From a checkpoint of a small image VQ-VAE.
Model: encoder patch size [2, 2], decoder widths [64, 128, 128, 128].
Training: adamw at rate 0.0016, 7000 steps, batches of 64.
Data: trained on short English words printed on busy colour backdrops, 45211 training examples, 9.9 epochs.
Rows from block 8 of the decoder of a small image VQ-VAE, named by matrix and row number. Rows with one number belong to one channel. Each number is 500 + 25 x the weight over its row's rms, rounded and kept within 0 to 999. All counts start at 0. Numbers have three digits each. After the name is the row's rms in percent of the matrix's.
After each channel's rows are labels from the 100 images, of 14976, where the channel reaches its highest value: "strongest on" is what is common among them; "patch colour" is the nearest of a few named colours to the mean colour under the peak. Only what is clearly more common there than usual is listed. The data: short English words printed on busy colour backdrops. In brackets: how many of the 100.
# convs0: first 3x3 conv (decoder.decb.1.2.convs.0.weight, 128x128x3x3, each kernel summed), inputs 64-95
# convs1: second 3x3 conv (decoder.decb.1.2.convs.1.weight, 128x128x3x3, transposed, each kernel summed), outputs 64-95

convs0.88 093:498491500463499499491459491503502489474497453459494454484472488472475472496493527498487500511472
convs1.88 035:505507536501506506513512498500504480483534486513453509494517494459516489518508466585506504489485
strongest on: yellow ink (25)
patch colour: grey (62)

convs0.40 084:491492489479533480480491515531524533529526513522546518548513547533535510519489538461496470446462
convs1.40 075:517527496470531503497473487546527512499515458477490473542525442483495464525530539480470506508466
strongest on: white ink (35); pink ink (29)
patch colour: brown (53)

convs0.81 066:493523474467479511490491504531527518483486467476486501527502478488518483487457559502456478480486
convs1.81 092:481487509519486467507533484503482476538478528518489537483494503507510505492477444559523483501532
strongest on: purple ink (28)
patch colour: white (89)

convs0.20 092:500513461493531511469490538528537525502502509507521498542526527512529504507477556439482482463469
convs1.20 057:515541504477539501482502508530535509505512467482472482534526463457476465519507530489485493472492
strongest on: white ink (34); pink ink (32)
patch colour: brown (52)

convs0.36 127:539522518486526526507484494535533516493515493489515479498510479502470486512520592505479531501486
convs1.36 173:476480494532475477501544496490474475521480528518492532472487511512506522477483458540514481490540
strongest on: white ink (32)
patch colour: black (39)

convs0.82 065:497506472463492500482490517527536504480488466482500472535497471493520486474444551492443478485482
convs1.82 088:492479513523494462504528475500480482539492524525495531485494499499512494485477452549538491489533
strongest on: purple ink (30)
patch colour: white (97)

convs0.49 091:516537508464513520511466507528538501484512459478504470530505486493491466509513573527469520498489
convs1.49 127:469481501531480474510535487490468479522483527513498523474485516515508525488474453547523488494543
strongest on: purple ink (27)
patch colour: white (64)

convs0.53 097:524523522471531517512479490537528512486518471482501475517520470486486470508529572523467506520493
convs1.53 141:475486497529476470503535482488470468527480523518495532474483514515509518477475451543525481491534
strongest on: purple ink (27)
patch colour: white (65)

convs0.63 066:507522505511518521501495533533547516496526508496520505560510503494518509532516533448482526483481
convs1.63 026:511498472478531482445539482484518540488494454469500480517532489480488500517508516484475464478473
strongest on: pink ink (26)
patch colour: brown (55)

convs0.35 133:531532516489520517505478500544524510493524488490511494509515468495485492518531580511483527498489
convs1.35 181:474479500536472479500536481487471480531481527520496533465485512520515527480472458532518485490533
strongest on: white ink (35); pink ink (27)
patch colour: black (42)

convs0.37 080:504536475460507511493487510533538515470513454465496456537507471495499478493486572521453484515486
convs1.37 110:481489511535486473508533483495470465530481523512490530481489512503501521493484451552525485499534
strongest on: purple ink (28)
patch colour: white (70)

convs0.60 107:479477494482455498487496506492462499492455502505530506445478510512516510454463512526507481486499
convs1.60 066:528521474489499480453462487533526545522483503507518504481533443491485492474478560442498509498483
strongest on: white ink (50)
patch colour: brown (51)

convs0.93 088:503514502447498490508459484502491488477512448450487464483481480480465462509492528488494505510468
convs1.93 033:509496543505481502526521507484497475467516508476456500515498501487518455499511479572487523504495
strongest on: yellow ink (25)
patch colour: grey (59)

convs0.52 135:525526522481529522513467501525530517496534492490513491530504480493482483532536563501486528501481
convs1.52 181:477475490529475472490535485492472483529468526531503530466488513518514528471466459521521485492530
strongest on: white ink (47); pink ink (32)
patch colour: black (61)

convs0.2 064:520509518518520513512493508543536510475531512497504467546512492484506494536516542476483519492476
convs1.2 027:487451492484518473482487515493514479523466516520503455513505506494510511498478547459505500459498
strongest on: yellow ink (25)
patch colour: brown (51); grey (43)

convs0.4 058:491487461504528482480480512519537517480500517494531486561488511515516512513485539428470491481464
convs1.4 035:516505484473531508471469504509508477531516480502488495533533440499472466521492555461507509474470
strongest on: pink ink (29); white ink (28)
patch colour: brown (59)

convs0.48 132:528527502486530512507472493531529512481532492484516487528506482492491492523532571514483520517492
convs1.48 176:474478492533470477496540482483476478525474533523498529470483514516508525478472458529518484489529
strongest on: white ink (44); pink ink (32)
patch colour: black (62)

convs0.50 086:518529495466528505501483508521534497483526461484507479541500485489509487510516587488481505513488
convs1.50 127:475486488526477475498525487493473474536474525520500531471485513514506523482471458531523483489534
strongest on: purple ink (28)
patch colour: white (85)

convs0.18 053:475504477480528494485506545525516500517507521502499490531513531524534521545470548442509494464483
convs1.18 050:525520487476539501492471504517526518490514453489488491531499448481495474531514530473482507504471
strongest on: white ink (31); pink ink (28)
patch colour: black (48)

convs0.55 091:514522494471522508504475506522532504483512470460509469538516488487494481508511591508470500519495
convs1.55 129:478484499530478471502533485478474479528475530522491526471489515512500522482474457542526482496532
strongest on: purple ink (25)
patch colour: white (80)

convs0.38 080:507544517479505491510492529522530495482496457460480466539507486492521470493476553511458473510483
convs1.38 093:482487508522482465499531474492477478532475521514489525483489489503518512493473443553524480493535
strongest on: purple ink (27)
patch colour: white (71)

convs0.51 095:513525507475519508509477514525524506485513466474509455526507480487474476504508587526474513530497
convs1.51 129:479491507530483475500541490481475474530474526521489531475483509514507516481469452553524481495536
strongest on: purple ink (27)
patch colour: white (64)

convs0.16 044:483498476493552482480492534531518510508512515499510507541513539514539512521527516472497484466483
convs1.16 051:536523499474518499486479501525520528509511482497498474543520456494494475523514542464470482495480
strongest on: white ink (31); pink ink (30)
patch colour: black (51)

convs0.22 077:482491487474530487481496519523541539508491515520531498559521542529527516504483539450496479466474
convs1.22 066:529517506473532499494463499551531535491506467483500485529512464478498472524504548474492504501468
strongest on: white ink (35); pink ink (32)
patch colour: brown (54)

convs0.86 085:510527482487488534501485494543514520488506480489524492488511482512457490492499598509452521529478
convs1.86 135:470489503525481484508551490493471479522485524522484524476494509510514520486485444547515481492538
strongest on: purple ink (29)
patch colour: white (98)

convs0.69 085:497505475494526501471463525518544523507523498502535489541515507519541508515486535442495473488478
convs1.69 054:511510493471528516493470494524515520506510470477499474541532463481493483518525536476497499486464
strongest on: pink ink (31); white ink (31)
patch colour: brown (53)

convs0.54 141:526528521480521520509473505532529516494521489492509488521516478488475482522528570501490535501486
convs1.54 187:472481495541472485497538487495476481531474533524500538466483512519511521477475460524513485489537
strongest on: white ink (47); pink ink (32)
patch colour: black (62)